config = dict(
    encoder_arch='resnext',
    translate=0.12,
    cutout=0.4,
    encoder_norm='batchnorm',
    encoder_kernel_size=3,
    encoder_widths=[128, 192, 288],
    decoder_fused_qkv=False,
    decoder_parallel_block=False,
    decoder_tie_embeddings=False,
    residual_init='zero_last',
    optimizer='adamw',
    max_grad_norm=0.5,
)
Rows from block 2 of the image encoder of a small encoder-decoder image transcriber, named by matrix and row number. Rows with one number belong to one channel. Each number is 200 + 30 x the weight over its row's rms, rounded and kept within 0 to 999. All counts start at 0.
Before each channel's rows are labels from the 100 images, of 14976, where the channel reaches its highest value: "top examples" is what is common among them; "peak on" is the class under the peak. Only what is clearly more common there than usual is listed. The data: short English words printed on busy colour backdrops.
# convs1: grouped (8 groups) 3x3 conv (encoder.blocks.2.convs.1.weight, 64x8x3x3), inputs within the group 0-7, a 3x3 kernel for each
# convs2: expand pointwise conv (encoder.blocks.2.convs.2.weight, 128x64x1x1, transposed), outputs 0-127

top examples: bold; the letter t
peak on: letter t
convs1.1,145,125,153,175,187,181,217,234,187,221,227,239,216,185,202,177,132,166,202,208,202,260,207,168,232,209,229,151,190,205,192,217,191,252,246,222,199,204,192,191,166,179,126,187,195,172,172,191,167,161,208,166,233,234,166,183,192,223,207,190,191,234,205,214,187,151,225,209,213,207,244,250
convs2.1,206,204,234,195,245,163,205,167,204,203,209,167,219,205,183,244,230,171,216,168,120,207,183,222,182,201,230,211,216,171,255,205,154,189,163,170,225,196,224,184,163,224,226,262,211,200,192,116,243,189,230,244,185,167,237,182,189,152,230,213,189,164,175,182,200,219,193,209,244,206,253,257,182,182,199,247,250,266,179,278,217,202,176,222,222,199,216,244,174,233,205,242,207,171,166,200,234,202,209,200,215,198,196,189,169,190,157,193,226,250,187,220,218,225,193,206,132,208,139,201,143,193,208,183,207,208,179,213

top examples: the letter w
peak on: letter w
convs1.62,214,218,187,192,174,175,190,181,211,215,213,191,184,207,219,160,171,238,229,255,211,225,187,173,180,132,167,160,198,281,159,195,218,186,249,259,175,235,182,204,208,183,195,191,179,236,207,188,229,160,167,237,199,202,236,196,236,224,197,218,216,205,195,160,157,184,164,196,224,212,252,287
convs2.62,218,180,199,246,168,172,195,182,215,224,183,238,213,157,223,184,218,186,213,203,170,217,235,156,173,158,199,155,283,208,178,186,226,200,223,198,209,180,190,179,219,228,143,198,238,194,227,206,194,207,216,162,204,281,227,208,216,212,231,194,222,201,234,224,182,183,209,153,201,277,175,261,168,188,232,235,226,246,194,199,232,196,153,238,140,216,247,199,197,208,225,254,202,167,161,176,185,176,138,173,150,230,192,218,198,207,230,213,241,245,237,210,169,193,156,194,201,216,204,232,218,242,201,223,270,220,174,223

top examples: the letter e
peak on: letter e
convs1.51,160,217,195,131,175,234,164,205,224,171,206,201,146,259,225,132,196,218,208,215,196,202,207,210,221,200,221,220,213,268,168,129,227,148,146,181,192,169,211,209,147,197,218,193,229,215,174,158,194,223,198,211,225,199,230,196,201,238,169,206,213,235,226,200,164,160,202,243,202,206,250,215
convs2.51,196,185,155,256,165,201,159,248,160,249,219,193,142,178,205,184,207,225,175,216,184,228,177,175,241,210,182,189,180,232,195,213,174,215,169,205,201,195,180,216,211,189,167,205,199,206,250,220,143,208,203,202,216,236,128,195,243,147,118,171,228,191,216,188,177,178,162,173,179,206,190,221,216,213,202,189,131,237,185,201,237,253,155,195,142,207,216,150,170,178,244,206,243,206,221,161,219,212,257,142,207,168,216,242,189,190,218,224,225,125,161,210,187,205,228,207,211,230,216,238,199,199,239,197,226,200,226,240

top examples: the letter r; capitals
peak on: letter r
convs1.54,243,241,223,168,216,261,177,135,155,206,195,152,189,202,221,183,166,183,245,190,147,207,199,192,192,235,234,189,177,189,202,193,206,206,182,187,181,184,184,200,164,212,211,234,211,199,259,222,163,227,256,173,115,157,161,216,146,183,221,191,216,209,203,146,205,181,229,190,217,161,187,224
convs2.54,208,171,189,225,195,177,197,175,177,207,245,150,182,223,230,175,224,164,180,184,185,188,171,213,232,185,197,134,198,192,206,263,204,222,241,232,224,117,245,231,220,230,104,229,189,221,164,202,232,210,234,211,193,215,225,191,191,195,188,213,206,238,197,174,221,166,155,240,256,213,207,224,229,215,232,205,191,193,182,185,202,183,132,258,170,215,174,207,162,186,208,201,187,187,129,172,201,228,168,239,179,164,192,248,186,179,266,218,222,189,187,175,207,236,178,158,181,193,211,175,211,250,220,235,268,190,184,174

top examples: bold; the letter a; red ink
peak on: letter a
convs1.0,215,160,191,229,180,180,232,187,225,168,198,177,218,220,195,210,233,231,160,200,222,183,217,171,192,252,199,180,175,224,184,169,289,146,142,246,183,160,127,203,175,175,197,148,141,185,219,216,187,189,201,182,204,153,178,230,202,189,187,218,153,188,253,213,184,232,170,209,198,195,242,196
convs2.0,249,246,170,199,189,138,215,213,180,199,220,191,228,208,159,243,186,119,135,169,207,218,175,214,203,213,185,219,199,250,197,190,170,182,232,201,196,177,212,230,255,222,205,208,199,208,197,183,229,187,239,215,140,199,211,222,177,195,175,213,216,181,243,186,209,189,147,202,260,195,205,184,185,274,205,192,162,201,103,201,217,211,224,218,155,187,261,243,184,159,190,171,206,203,228,190,200,212,226,180,150,213,258,190,226,223,193,241,191,164,176,191,219,161,204,192,167,138,191,156,208,173,204,266,187,207,205,245

top examples: the letter e; black ink
peak on: letter e
convs1.55,145,212,216,145,178,283,159,186,265,190,221,234,185,212,211,182,214,199,250,229,154,214,206,158,206,194,206,203,180,173,220,192,171,205,195,183,174,181,166,208,176,130,219,179,159,150,207,190,186,198,221,187,170,207,167,212,169,179,251,226,186,232,215,125,191,180,236,226,238,204,179,194
convs2.55,201,153,213,217,204,199,151,258,198,219,216,200,180,160,190,174,229,217,233,197,230,204,194,139,193,186,223,190,229,260,196,243,217,209,235,234,212,171,170,230,233,138,206,197,190,218,212,218,209,219,253,176,185,240,189,184,233,195,160,202,190,212,204,182,223,139,179,174,194,313,189,234,230,202,225,266,175,192,164,191,202,173,146,248,218,207,180,232,151,232,239,194,199,160,141,182,143,208,177,154,152,184,241,188,175,214,267,222,209,162,190,211,208,210,170,192,202,208,204,231,216,187,200,191,234,188,178,230